Weights of a small image captioner: decoder layers 7.
Rows from block 12 of the image encoder of a small image captioner, named by matrix and row number. Rows with one number belong to one channel. Each number is 500 + 50 x the weight over its row's rms, rounded and kept within 0 to 999. All counts start at 0. Numbers have three digits each.
After each channel's rows are labels from the 100 images, of 14976, where the channel reaches its highest value: "top examples" is what is common among them. Only what is clearly more common there than usual is listed. The data: rendered scenes of toy objects such as cars, trees, mugs and chairs.
# convs0: expand pointwise conv (encoder.blocks.12.convs.0.weight, 480x120x1x1), inputs 0-119
# convs1: depthwise 5x5 conv (encoder.blocks.12.convs.1.weight, 480x1x5x5, trained with AdamW), a 5x5 kernel
# convs2: project pointwise conv (encoder.blocks.12.convs.2.weight, 120x480x1x1, transposed), outputs 0-119

convs0.166:498456489478466522439462484580505550524500456517496448480677452581577575563485496515468527539508562532522527480552437374462516562502541554558623539486552477432552561465525495482490460473572572537548520505498535576546524478465452460488413517543436490448593547485489519505442407442567498537528454571540444474500469473435510458562443488522594539515487444581498404
convs1.166:411431460511494459539610497421480449427521504487534407492464507513530568524
convs2.166:518529501553515520523435428519455523543419499436478527461491429547547479577506506482383548461513465483432445533454498532574468531518394488538576517567559520533533454481555453589553411482496470471493475686462475450568471523438619575433411525522454471487520542488564479441508416525595492491495483559523494580549569528503574529503442523503516554433464511510454523
top examples: mushroom; largest object: mushroom

convs0.437:553533488415485551486451540470489439507456575487406467395553576525535503566499480526567564528392534440574517562528464489534548580507512532430535486490532378428524501384542460552481507516459427459460448450491529468511527494483464565447508518511479466527489564482581493458407463557414434495535432564494457530433528509550627530515456515432485566486499496422575581
convs1.437:461489489471521515509497499509482493522486482494517733532462499481491506497
convs2.437:414452473582476461481499505459458535499493486498620436591494471475523513470441441531540486503470473502465506495506493432504515536490537401501574544524427535571485446536440581482566471528576429452485566401591498560453531513410484606506524449472563351552452455541527516507491573455528525456461498458588530491528495544485571521579501563451614510566502409445481486
top examples: chair; largest object: chair; table

convs0.8:608571578616493429489520527502459514470483469465519533469429566464445494524439552508584465488473480543429473559549462500554469484526509538535608512529592562503514479447561438437564565534463496578523523451519439519439507413413563511577516397480529531437472478527453477464560554524543511566533440480518494357527534516462502516461551568470511372498501400492506519
convs1.8:514515577464518489477448478508550438360453516514405428437492464459472491513
convs2.8:493447550535517596484540504577495516482384511471524489532448465518479577466605486495421539540458457492512537440458462459577514499486508431536466445554531530489363502674545471463523524482516551492514583484509501484560575548482539564549419552520539479561487530430432442518470500498449525453520510418565507524527537388560492513438504525417405524584415499439500462
top examples: rocket

convs0.311:504435506472503478569539487498510533510566594453489559485436477514468516537535528520567546506562525513464491472556477560523555494524497506414495554506592482439436467439549453396562556462512442421562532509489521592504598360446557491537464558475530431540400563535404550621437478563431485508543504475467532527621497494576490476448501507556555477425499478563502450
convs1.311:488551457567477515487314574464519467508458535519466528497485464548492499481
convs2.311:570398435583498494509544496485455538507495506510528502531554622464546487484476510458499495457526455469641555468496526505494510528491532490521512542460601555497483555446603472521484496433476583459563497502409516590424464490549446575449513464391384521517491462501404470387474443574448458469475569502530529511512488470547491448433467546562527474398432403476487523
top examples: count: three; candle

convs0.200:490530515507528505451440465511504584483498492557589514560567520436457583539555532527441481569485373568534454542502538467500425456513512505550471570585548422488486436532428593532496513437454458509524490533507462465528442477541558520477598495539507535646530572473492478499556512522444568466596456640453489451516561454587604509452451454473536476549502478491530567
convs1.200:497523483503484521485447449491521466324398509496487435454509437517466507510
convs2.200:524492510549553498453562504562495484459587517424533469443582539507419516536529470501500454404405504477552505477486505462434444471662550513501488479462516583471521519488414564429580567573469495436494411476421492483566471490445515449449557500544564453500487533504443521652593476419515428458467510470471537486552473488471562521539512478626557450550535473496495475
top examples: count: one; pink object; its colour: pink

convs0.182:591468517455487549561482517535468493638481415557497467438449473424474443494503392507448443452555466506568464486505441479587493540567534411488492520385510483420443380435452526581454455386468446457490504422438619510470526516509506472442482552577600516539505475529505445520466432472489529529513451495493467450464461465555515500518529519425537466497583490505535555
convs1.182:456476655518457439558577494492491471422494512439508463465480450546503544512
convs2.182:505420450490465409533503547405482455446514551610493492535526522421529519517527537485571528525461470486409438412439448517544549460410434558518454531558576499427497511440426454540521515505534445430501580499575494498500440428454431572498580384558547604460544459496470497487436525392572520539435552588465508449482521456510537531495465560510505546559497508498462438
top examples: boat; largest object: boat

convs0.215:486504496547498536548489496342472476499433462612564483464483602403413488445559523472511407497518573482556428489539463486549537391464445554482488424473536452589525579492529526542465488581545401483535468541456462490576436488456573521466554411576508466511444414500452491538527485603570533503500458525464458497535481562497521580522557577505494538495487466477453508
convs1.215:505491507563504511520449446525505467353411491485463419427489501542529431502
convs2.215:530476539407520549500433407461561518448612517455538461564493535428540530499505564473491505417492497496589482475442422453454475468482449545644519504481445517501445534503435509515503605530537547613547469507509439467511511448505479551482593556485610529511530585504532573549477458496457410492522522514568572578621527555508500432464488452587517531521458541433516479
top examples: brown object; black object; dotted object; candle

convs0.13:554470447508495452503536591455513517496545506487559577458535560582534571514478536547534636556486436490537466517481482612503474494493563458573361470504478484601393472514524485468433501544565515545530395528525485467507561499452486513451471504548511546522450521554577464605511428512449489411451510483468487515374426540562548499441491478555535541583499528499553416
convs1.13:544511547410474517486534458500435542555469567511454577537453602483407499516
convs2.13:512481527497516397542361556490446503538534574481547544519491441491472518544529507523551431445504480557442577488438454546496578450538550514406521455542506498540521579504536460471608504387449467384457626497501537558458474497408498527536467502446591476418507498412466528558458537474542606582490543460568572469562520569487509476490553549505457549504530511468527471
top examples: red object; black object

convs0.34:488493464570505550490473564507382550497431470509448483443464435476478579531541472441487463539543565526493414398463456473595465428415553524531532493496500512457425428465484522629441491568574529432549485540430498482517453440509522465460559452527466440469444511557470549403512514448561461515510545445486520433449430563429468617511489562572530480541560462567427495
convs1.34:479512504497499501459450489500479378325438539517495445473511508494513540513
convs2.34:575483466478551508479493463448438497537527558419467548581509572523522526434451571590567473535515382489512495529475545386530547481512424489574451473525444531508548488562450502479592542575469538479589544504491470472554535538558444439477395418509514492552444589435564554505489527382518503467508477527540492572484488454491523407496607478517507457553414531538599471
top examples: brown object; rocket

convs0.310:485468448422466530485467544560445469532387569520447484588598453566545512565417574485532475517434439483509430569527485460433512390544496473522468544539471508487513456431498481508472526473568447500546546478446529521565451532662559431471526553482477489507480508510400436493530494582497400401432515473443514599423463456516409528493504526555523560507499532520531473
convs1.310:460441403454451506468459495514486559646535517462552569544506523521472517466
convs2.310:480563482554488502457501509505521507530540497520497506476495528411430546398517388473503523516441481510515565473393568505571476540495450532517478513403483487485590589525499490504495533504508599538514534479619459459577424598402468542489469519530512504445499561519484415477426485541538575483486544489551377488553564500434563583457414479509577505505451589559403555
top examples: umbrella; largest object: umbrella

convs0.457:344511527524685512555486455561556545435466532465551527435500604483541535534536526554512545574522551425518515522517433541462461458555526550514394477452498423564527457496573460569418460512461534502572422506477482476461500577520476529513590494527471493521604540423494514530472514447455520488528527548442538507517529497488614537555481552524459490465586475464544545
convs1.457:497465415487471446534610497454461493643527427525494517493522505544459520531
convs2.457:473566426458608477454504488483538445549510484561532514498475535522521535557457443547517484519545472510436478546437490497468441519491530495584454449523430469495490487523569569401483511467365579489503513458453415492506477418507380503505430441573593554473560475410522490522441513570459450421409520448463486572531563424490598555487471542463464433599437477481501439
top examples: duck; dumbbell; largest object: duck

convs0.282:544487504519479427514490538438511551575628524464557502515426506510458520478539435452453529566479578442569472565465527533483472520551519514460477566552538479425472490531529513469548464453592496563523449459569553507487558523506485533590560567496541527541548526619505387507501449571451487493575446445464402397463531426607549457453437568539518589526530491569461555
convs1.282:467490403477473438436482496501464401532568445517459424494486508554408444506
convs2.282:508462559612519479483477567537517540416571474446549432552470512486555494448522547529521518566507451417552459564447390531551427453507535407537525413435496450479508503508472387493420493518543539496562455471439477507468506422521447477538489503417539494547628499498496419515477579560534482516579488500432587499468500527551503400581410498479542443444541514514575438
top examples: boat

convs0.60:559459632526560500409531550504512458476434477487442540504521520545519480348536571519521502488387509480505493513654572439554521504485522433489496467426554509512571446488540477532517420422476550581512552462490525520554593549545442449516541438520446476467499459488483560495453417477534528477569574441492520481484571449454463407491525561586543530501447495440430496
convs1.60:510538624530537510500548493539515461518388515592448536493537543559572504510
convs2.60:402491479628554546398464483511513502546480440480533588507387487492415455490520524532492487386546432575426377527416437508521521523503463521426469460475468572465530552456426568476490516476524478475552495524579597527446407481454514495387509552437554561464559473495553573442474420522522547518553454452482504523476489538509525507470508469533424441488500526521554569
top examples: mushroom; largest object: mushroom

convs0.177:486492568561534433489536428529552424485498550546419475497322490571559480553403519477518518548546531432429440551509505536468545517505552474575556382546478478523568416517510474496522564507453549531522584512495509518446485522470418489576589498476478417460486559460550465550563522562509508575474476452455503559484489520499528551419470594526548417554579579490463477
convs1.177:523492536458527531460426470497482520593517446458495648524464550508412510524
convs2.177:566585457484571555443481397449511513450477489453469511450456492537487544444499534569472454505568581360456435508463412611506471525493547563465512488536528485516535500552469567466513510567438512437474543566515524415535512479465461481417386578462455511418493440543556512510497499494528498563510446470559568515548507584496508584410518524628481414564560514472511483
top examples: mushroom; largest object: mushroom; duck

convs0.309:491404484504563465512509496507479465558469507508551482568519504406632503453564431524549464538417546509544508525529533467515505538400564520455518518452477594488470511410469508490554502474494493443569549529418447351461519490497573436504529477540455517523382392453559502462415507554441522463495550408499438568412449522517453477423550510462460501458506505427435441
convs1.309:500527395567535512459444496500528484622478508519452551504546487505387546467
convs2.309:472490494512542598526484531420526501451500497523461461566445593539519480461502593526455474546434488542449444555475492457544487447408498535545518544439416578553569504533487600537569525479460444557499528488367569513456408449444531382598505557560530471525507529549505526476515602502507521486410512577460587515529523560453454577498535446484399492470507537527573531
top examples: boat; largest object: boat

convs0.322:502534504505636581574475488488485456534474473501515505520486532507531413543487473473571522551573527548462547488467548652475559422486498502467580423527526595465624512505479448490504566494556461541474451550519466425574471494534512519554543551507426476480468417520569460511577539490509603544454444515498436523492513501531540395440591456495552412455619486523526538
convs1.322:513490454468542435516476401462532527647499439523502562542481545469501473440
convs2.322:513465532531455436498441394468463530442551433503468533608372482553452592495540415528574457457501489511535439506573454446482400451455534473433513527580533479540577456464439541433484471575520492488459553473475453439508564505407525442428493472531535573517503420531494545472484488487506466603509469441520473502516512547499471550462629456572569394483513507505423538
top examples: mushroom; largest object: mushroom; grey object

convs0.479:432533601521529473470502460491455536431490535468512543563571538521439607499541509526535487504396507443512492446462544504491448544500574477619529553483530523450557452400600554542565559482541484509485480512418559496521468472524578560433498496473454474496495484515452490582613553557595576579561514507512546517501452519486619449538573555579493510425537525410535558
convs1.479:407460382438464432484435513476468516600505476519496508463509491434459486554
convs2.479:548533491565549459456493491503510409503481481446401484432525558463523525460485566525550434498494455453554420446489456449460572499408536471530527488605491472460386482488496512502470599472505490519585539468440485579610552453459464477413437472438570448463573431506560496459469443577490502411492412515476464430525451425422458486497522512369567534452522512455469481
top examples: tree; ice cream

convs0.313:483605534496572431568450454537468464558466495570449522582500484502445467455472521477536491427435523522517407599416462572494463419544484490537532543528469436446534500496387480487596571514521521433503456456513585453550447480546462460572538487428527431526462517433490468469610514433539485504479504511524479525495543528587590564516576493421501355513485520420476516
convs1.313:489439466452472449561643522459484444461469524524507385546511518535531509485
convs2.313:572484525446420503530485584459520488556553489558511424546470497465531530486520575566501386552478560461478390520471477533408476498493529486466536547497516492477514522478624407501569589502503488474546430563413539444559420495474504400393484454548542491476398516481528552424535471482517454506448465550472474491482519584568496556465491482504573543639466447458470573
top examples: umbrella

convs0.465:498494468380520455460462457516498522402481425541491554444576494438522420473327523538533427556474487490540488508479452501502458485595527479396540529538541457438459475550418508557483470527519519475582461479521458525572465534451521537541623432586405527526496506540517579461539484471532495417535533517471474420507587537527515401444512418511464491509486410559493507
convs1.465:429433534486506429373526502561511397503426516535478454526544492543481510525
convs2.465:469498511432465466445530536598439512526367519527528486546513454551499447558477416511512506581587613513445605547444506514493613422504470493487527436431561621436533498460554452477455507562539524507421525505510521453505514495523479421507554580506526476626449521464439448467474461398498546448498536517442491501479489518381471586477487510481516520521486574462444452
top examples: ladder; pink object; striped object; its colour: pink

convs0.54:528424466416483525467470504514456472505594479486431545522597487371601536533508547514503476575425432505434545562467495527502436536507535448488513496432562533538451455461484446551489502412525543427545441498491500532485481504488558391518481605537466550495515516511572641449593432506497468457469499479429465472498443549445674503496563449481459488507547531501515524
convs1.54:504505436471475460490463494508445581692539506453546512510503480501517483504
convs2.54:553504487473500506471619432493458459462539565536572542463515531429479576445488537532487441407439514490500387571566557532622473482455567409520557553519541458558523450487444483460492550445489535551517422436559461516593476562545492476590565497560449499521511532517593512484449494533534561477528539535507529477592498453472515508480457516382453494618506436453517413
top examples: umbrella; mushroom

convs0.232:533477481491482549554426488472560482552527500431520502585503475481502507423550521497460490509425547408551536576647483535504462387510522491431493429566464420517575536524564521560546516559576443411549504426458505503493456494488510470550530644505482582497566425432575521458496522435488506524541490515418475500592548535477438439477448436497506421457578445469508448
convs1.232:507525496452467481436427508539482542615541479502478372420524496571482515505
convs2.232:555568556443470385556566507425489483465441498431470398454484462500597559487427574540493496488444503570461594460552523533527464378568542631491572404523463471517468491545498549488483464462530431501533511466507434545490460517389512433547506510440533530514525506499504519500448473520473475509431440580547532523523587448583454489477512469377537466526509489452528586
top examples: umbrella; striped object; lamp

convs0.470:457519492532462447517504530485545556448557440455515484515322509514531571437488509418390521321494453441485456524483427538435510429557531501460467465552506477490517454428469445453524463457451473560498576516496558477513533499382427514482496379537522500522527480497506496547431426451526537450521492534497570573495430573529478555569545528547566565542489460478456525
convs1.470:411423451468402512479418514502476540563500395552423487526530499500520508489
convs2.470:427489514531503525550516528459583557519591519510454607483411483463520507415508442569488491517474513410452484513388520478523508404457463584526547473527387565437495484436600485522515502520504591412476439501559516507484581606543482500532473460525460466428519560472443547552602488506456557394546489477554524412549494557497476529520540514505591502521412440460525479
top examples: red object; its colour: red

convs0.75:488408581536583412513571541558439463472453437430489586522504498557522455497463528462558522479517523492439450534397456426415523445463497487478475521540506480515463577556500457419512514469482574443526500482484465520445539462540441534493467450500444500480493471494553414521573541438562399472443564478476457427540481409412480448406481598596521388512507492428475432
convs1.75:480530528549504497450386469458462534585513480423492528559481408528467423449
convs2.75:547486428482481569507456524597541528436511547570588481505481588522437493459485503528600556462525393417440493573466465520463448539364407548633567540498504547411515535506503439542478543493493564439545520449541475541505565479475417496510518558469508572514461436485492475465514530547477510458538592506488543514491510541499514612543445458473519432535438433528419572
top examples: arch; largest object: arch; dumbbell

convs0.321:547467613377551507505537513545487504480468473505541515461529496542493561482486465509488502570478387553458474517596490462431552569514510366493448467463455435472468513463506484449488442481570490629448456431477481561557544478452513458458577566576439559504522514475441539537568438487550472533608557435521520442460510472476539394437557565421503518526535525574428488
convs1.321:467527619520520452441420392487490429476553431487558528518483461483511472474
convs2.321:587645471421515512485492526519521505438528563503519516518449526571504498555508569538467557546518421457424429517453438536506503592471552568524484517477578560476514537478465475407481561479443454450416521548460469569556492552456560447461458530458630547464581544503477508494547411564490483524510531555460460464445465497533582451509628445582545423556562518493467496
top examples: mushroom; largest object: mushroom

convs0.48:480542456545575502547433500568483476518450493476484465478491488440523568532519472519478470534598506484556537506498503485469526546528477480569574526490506427371537415544486511520509538500527418501460487486498525533608462505443614519602477425547573464496522548446498523446579499554475532562433474521519385584512553576581413502526544692458498499442545486489438511
convs1.48:512527508477477507478484516497501403323436540511497411455514504501549510484
convs2.48:538492542510546438526477528537533456510436542524455404505414413525493466538441506471477445461375391490440502546447461472454522430446527518554443504465578476518434597511594515509567472494515560506417604490488529437544478451599422466484436488477606488460430516460575466467473462436530444432548479440522544460513495467441543549477530408522579525456541427483523563
top examples: count: three; orange object

convs0.347:539470461498455525461485575430548562558535463549471524532495528471524501480532560566490522551426550521530584471456439497446485528475572573451495565515483569438564496433510561599488519538560502491502525484474455478482549534469438470489607565495485502608494387457555507407516493535411460458553582428545472507396416448488422453500566514568515582512366551468530453
convs1.347:527486433536420474404520503518527483565444497460515591471500484430430410465
convs2.347:537456504470468585468451592574394449407527596577487475557468532462511501569528572456387569470402478513486577434484437502524566443553425582491541488508441518480438395522511593477511579450567459510495495479532530520481460472508549444584460486444536447490517490526538513511481516598476520436539482505573514489505435497443460440538546416541426490540465505471410441
top examples: mushroom; largest object: mushroom; umbrella

convs0.35:550503491516470524586517432533523497514534553409411462534542459570624567458512554541502539540481429506529490490510503552582459491591509569554480475462521489460386424501551446405439506571398492507450462520501483416520555414536479485563560500508468481521442479429419563444528551530404493498496640507508498533533491519526490462501594572484417582533452529441506499
convs1.35:509482436491447540508474503460475580590507494457509621503485462436387480474
convs2.35:419470467520469443419456482556431463579512449533536483506537505527449544506493517403519403469551450580580486514480549538451465488449435439434435573526441484551484526434514525450460524489466523533516582433524533474487547465469447577441491615550545466508527553511466616555494495478480524450518453500472523427487539456475429421584538548516409399562469545483643462
top examples: pink object; trophy; its colour: pink; largest object: trophy

convs0.38:437467540547442550473463568535411465444548388441563558531499490454459529508484436456398621511545455479543440468585472571417479490511469511449519427462462522495597577543472497498409581549515471407516465527529566581538570532552448517528486536562482516510462458523471519503516508440460467505458510611454439436586429459503494459429539426555486495471575450525549515
convs1.38:477374523524479481394418452495490412447444499524447447506526486496480496450
convs2.38:500405576463443507451457523474394503469478454540569497535512494582450567486534477509523425506544448538450592552475582560489498468535442518525628492479486535463484439441507528559425495444509448487449587470450489527458520525509281505438462502533452556596438459477488534414506511441545474427499486474470454486527451499493569458476496578555450474480475492422558499
top examples: boat; largest object: boat

convs0.445:510476478495528572572570552520471467437474529547353493513536522488525516524580459457560426485615571478562474564437468523501534557425526553458487458482529471469514498522601480554508484522531425396519461452490488556458512548469541480502522441402471551511542500608549506376523572495457506422513499473466531535387512533410572442520547562387520564558498495525508529
convs1.445:431535507529511524497429479522402437389518547439417412516515519515505527488
convs2.445:498492553514495536518492426476531475513590441430553493449489484482432434548581442517428499450586518506498505506501501503492478489465456511486430504474535610548538456464476411430552510487480567425504509512555442473499538643379567510582509462517430501439509512417555490519421452500460538480497578426525410474477573460526410533504527488581431504610438510557559404
top examples: brown object; its colour: brown

convs0.115:594394434468562496541489509450539489529563502470519558497421518579580555563479510511375511539476497443516400522506584525505551491533474490510420459438438517546465523548621505549570498513488484519562457491487506452472540531512533504384465412504565513401556624569455519544510506553469503594451516554504596484507527504518551474479416451539477486564425489436556492
convs1.115:542435494593447541517519548551475491519494492528485383432521526466383475474
convs2.115:512526464438493508450562543498582513535581533489487471517629468469483376546484489468579469538514452532538551427531592508444542499461594470554437520487405513577505517553470530623473480555445428503463508407443497454520514461514589553432491497449401452486534509473539514488437510467494453469537546508476588413515476430563407483570514441545462591486483506465565563
top examples: red object; its colour: red; snowman

convs0.102:465383442488538432482517505493576512481431505513380489517515469499541483600483547587633621443429522450538498396522483523516492542485478492476467539568443493490483481517492545473536499476488428562500438466462504515516587551556544547483487436511602517562487531432498489474456426522619539527601514522565557523501493453484454497495659546488502526523542544441573509
convs1.102:457547686543493468465599536504484462474464525495516524512503474522503471536
convs2.102:533459518553546497438462463426475488545599466547579465462462503462371529579454453429333497481509442536444562460564440540424445441553512569495450554470454481513537492616469455565496417448530468560515512449484430499536463456513559479452513509520565499508487547468520539552418459494458516437496472522564462515461549455492417460521438581463428508557546484562508581
top examples: count: one

convs0.224:506432467494621505440484581572433471544491454577445577612542545403446641455367497522446374547505482510483508499486465480494513511475527418436486519561514486464534533516491511388521412519464479557531415556557478456548424435542447494516500458495461475573511547500440541501466475477481484473507457549560466575459502501553514494525577509458537534520505490580576545
convs1.224:469506493481493495491495505496518403298432523523506502492525470489554498515
convs2.224:590493464492591470496604429546526529532507573515491538407540615410394424539483528472506468561388526513526503527544566502503460456539497524505476419474468524456404435435585525485562527558528475456442532537540540428522499464425390475430501479446564520423556538552595478550569495445548455455425473504511488425556572505567530505500514560519489496483533503528552485
top examples: pink object; count: three; white object; its colour: pink

convs0.14:521469467469577481487472534549509531601457531533506482499472478451464411452510488591401527471403464467604548476473508439493520542534433398438499571505555598474512464444405484533538405574517448521557538513453517404539452475540517513586612517604533470475541479472414491496529517466517452491449527433421408592482509547540503506505492456562434475539544563498493432
convs1.14:492502495522521494501412419499466518514432557529499539434420472516545451362
convs2.14:584597576493453570505538545526568380467496573422493496437505492529515519484509554439443541488595530452550539479525563548542465490485539528558407467570441381574471525580539490534486483510473523520493476531432544540464470539513528464429454553473437552548535575555636411473512511485471430487452505490481563438552506539529503559601520575552473461486576469578468475
top examples: boat

convs0.138:442537498484552522465503515518527480543509546436479534558461538586506488492512429555494582526521548483607516586548505593504464434376553531538417520408460509528562475551528482531471413529530548406502502452527503471511531499490485464560548541474459463591524457547586442534444546434428501588530489523512588589424584428476483481445526419566458503479563437447392505
convs1.138:490498485476498481494453459544543436327475527540496390542517510476522465500
convs2.138:471514343496436451495462501557454462519511411504538458415545516499402484488494433574530562501512511571534397438423438470456579485459499440583498497485540505518515489420590485543457591506525550508576488563568441534517582487502560427571509479471518533487473574487403524512437471432504456586525574483408449506531471505451614530480495484461467471471475519493551422
top examples: count: three; arch; largest object: arch

convs0.246:473426451474510479534541467485490485569532468521537505446493508472515498541543513513580529451502543466517557488556583554468483469525520402487481544549489568504475414504555519398557499496474477531476534466403475486522570542593579434466395523440518585583502573484554457365439616506567516540409472579555558542506519465480427540521630463467493518551457402490477499
convs1.246:511484452430575491546393544462536553395514441493522561484516524485590487503
convs2.246:506440489607528538549524551591502549500480555452484457488544546417479499434452555566422614491449552452437557454384415402529509406545606419498484491449382447493472382526501526454507530540507527493480552508553564489538535513518554438480447567495532467469497532413488567567568450514455515537490439557483531507522503521403467473529446486518462424491468495459520534
top examples: duck; teapot; largest object: duck

convs0.139:522539533474455483441465462497556548534504546423466513575482476390521458410566520526457549513447514531511556444455582488443421450369486426598601544537483490492494481472456502422492489614538500555402484356498503391449553535546542463533406535508513505482504498495481551536502497456453523427488452601520504495464542492537546450543482509381513445510532484515528435
convs1.139:480527548503482522447412485518512431314470498507493443529494502532486505468
convs2.139:540425495489487524488469475443511557471459415484470571486626535502516543510481526563436329603429552562513453543565517411458573528547521506498508487554521549457371562437571567592426411466550528448567491508464479542536521468464508508485479548570503528516455575398551467443505467534520481486519491444504502452544526445492587476495470514470482462547573435486565491
top examples: chair

convs0.171:501482526435540590464461444522518454535528442551484538569573476530477547419423470521437472448506549530439527471487447512539513527524483568381438456468500607532498530465455506499619552507459480472483478601529573454472484444481576513559485502439471516495446403503498534494476549423433462619336520460496440523545434430410486490498448453442474554413473490508501490
convs1.171:526476445451559560448370446528504498515512502525487358500538518460483509514
convs2.171:434612564523537494543455418497459459517591487534500412426467511430398524449602482533467449473457512486415472454420366489490594524543538579493510444554480472578534492531519481510561497489513546443493569505501511523527530553569501483515594565474429496459504384467414550497510503521377474526508551459538390492507507546485461486516453474480472494396503530469578488
top examples: boat

convs0.61:396475520461612505529513463515507452436441481487388426493486551490492502480517502497488467512540521440477512503452493560527553509549490483552482501469463510450599470479465642477506456426491509419501518406517538480421452524577432498561523524445513433525560531399480528499484534470413480492546501471523531548464448562360633587438552569462440497509493461387490442
convs1.61:477547488545476528493415537481477495585512473493547668555468487476531485454
convs2.61:591494511511566597348523515565620471375447409476534447501544541474536516551484530562506568472515463447487563523530473512445518550506599382468500589543477492406504359553512430490452532497470479417485473510496504536567540476445500517487439531441475498496458422413557511437526478484467491524534537549476486434471460552513462475426509483580489553478515489444479490
top examples: duck; dumbbell; largest object: duck

convs0.382:554512616552446477415471425497501521506444490445443515498534592450452439457549433472551580465538426539492521547473499490515593450552416507510507544471437533494442472523570615440493531539420456484443571501391542496472441455533522631482527586498478567467508517492480511485507514462414478545565476486468549552483538486545604448453452510484471554555622423487469518
convs1.382:487522478510503533498469467518462454473429493480408383452540476442404426559
convs2.382:423503440444463525449512564593607482574474565487406567444529572540528518483571442437483470522463500497576502481495546446567542540474492395548405497505458504462522463629433391556561415525521499387521533464491519432539541485467501402516450517537504536542531570475506467468433507508492542563486413521554489412504516559559520517440512542433567540500429524492526502
top examples: rocket

convs0.314:568490555533342545553494513437429498495517417558499522517513473521493466571469468409460476458433580573533454492404464463558453471493613492395546546433547513473545518474486511525521574446456497446467531442444490517474520554512569512575499535471554477441503501489518440520569400559628541430513490518431498514432535449536495418516490569495570447481455508493544600
convs1.314:525421372381420524437439501489534464483455505552474507465501519483513505504
convs2.314:535475522579538452488561414464551516545632588527501550506472466568461455451569501527515490602447466469482430443441459440463510460540492474518493503610482431591453481529537511452477577439525470609542501545557384433494514475516520567454560502491479509471540502516442605470542414580545518462630475411416504491470483488462423502466450508478513510452484561464499470
top examples: umbrella; largest object: umbrella; boat

convs0.86:523572473575399504502496595562504511391568570443460413475415442586516436470454469498557520530518502552516430445448577429571514517464512500507488453537531451464438494527522483564511428552472415482545494519583576442516491513450510486607531421513520401546502438491524511497555525483501518450514461471576476541436411520500523470533536540485544480555491342585464465
convs1.86:530513451486544505439438481545511435392455522530524384511508530477392508515
convs2.86:529506514505545506506442487492529484443594563392483431488421539470485528426560445532495444547499483570535444498450505528502422387513488542576438508506527499551440472542517508471435525445534525490510498490523506466526513505460447405498573574449485563511513560457440408436518456281527504512494498587423457555446398470519520516489506528525506398463469446430438469
top examples: ladder; largest object: ladder

convs0.384:488487461578527501445499550544522370468518537576491435515551518511538497478490466472449490500449521515556474587521500467380555472522596492476539458496547524447502445549503548562482426580523500379467513476500468590548550449510457563630456463522480474505572541516525499477405493594549420508543464419509516393499524474583512485463519521481514605446449531448601580
convs1.384:478435514450483473484540424461525423457468456510507481510487487520616545371
convs2.384:482454490476447441558492438447474548570529534517476457520514461440428589468515411440456489593510425469479501582510487511454541579446437531465546498537439415452493559440407494559415424447490407487417480545532517535518447510553445513491456506471525464376421563484523513478503498609425523524458489565420492437493492500493505520466546515430458586549513435576437594
top examples: chair; largest object: chair; table

convs0.204:531480519516453447453524492512442473551483470459480507529513508521504463542482416566450467583535568392564471444536559573522489463474515419490467565386460640430550491438453516423479536447495503525444546444552476545540483553522502539520508515463567534544521519535601569362529544467497565481471492577447552587491435524473588516443509428506507597443567497507412458
convs1.204:481447360429489502484347496465486477464522475468500535484501494525554480487
convs2.204:483529505538477508504396521442553452528541551497492514574452575616469496350492469529618598589497485499566490489430519523518563488487516506542549540518504598468466456450436447576512553547554535511515457398552510489504557515431482475456527423469544510599447523451444493559591453571532533543391447522489562479498474543445524416471535534568490474502502521448437455
top examples: duck; brown object; flower; largest object: duck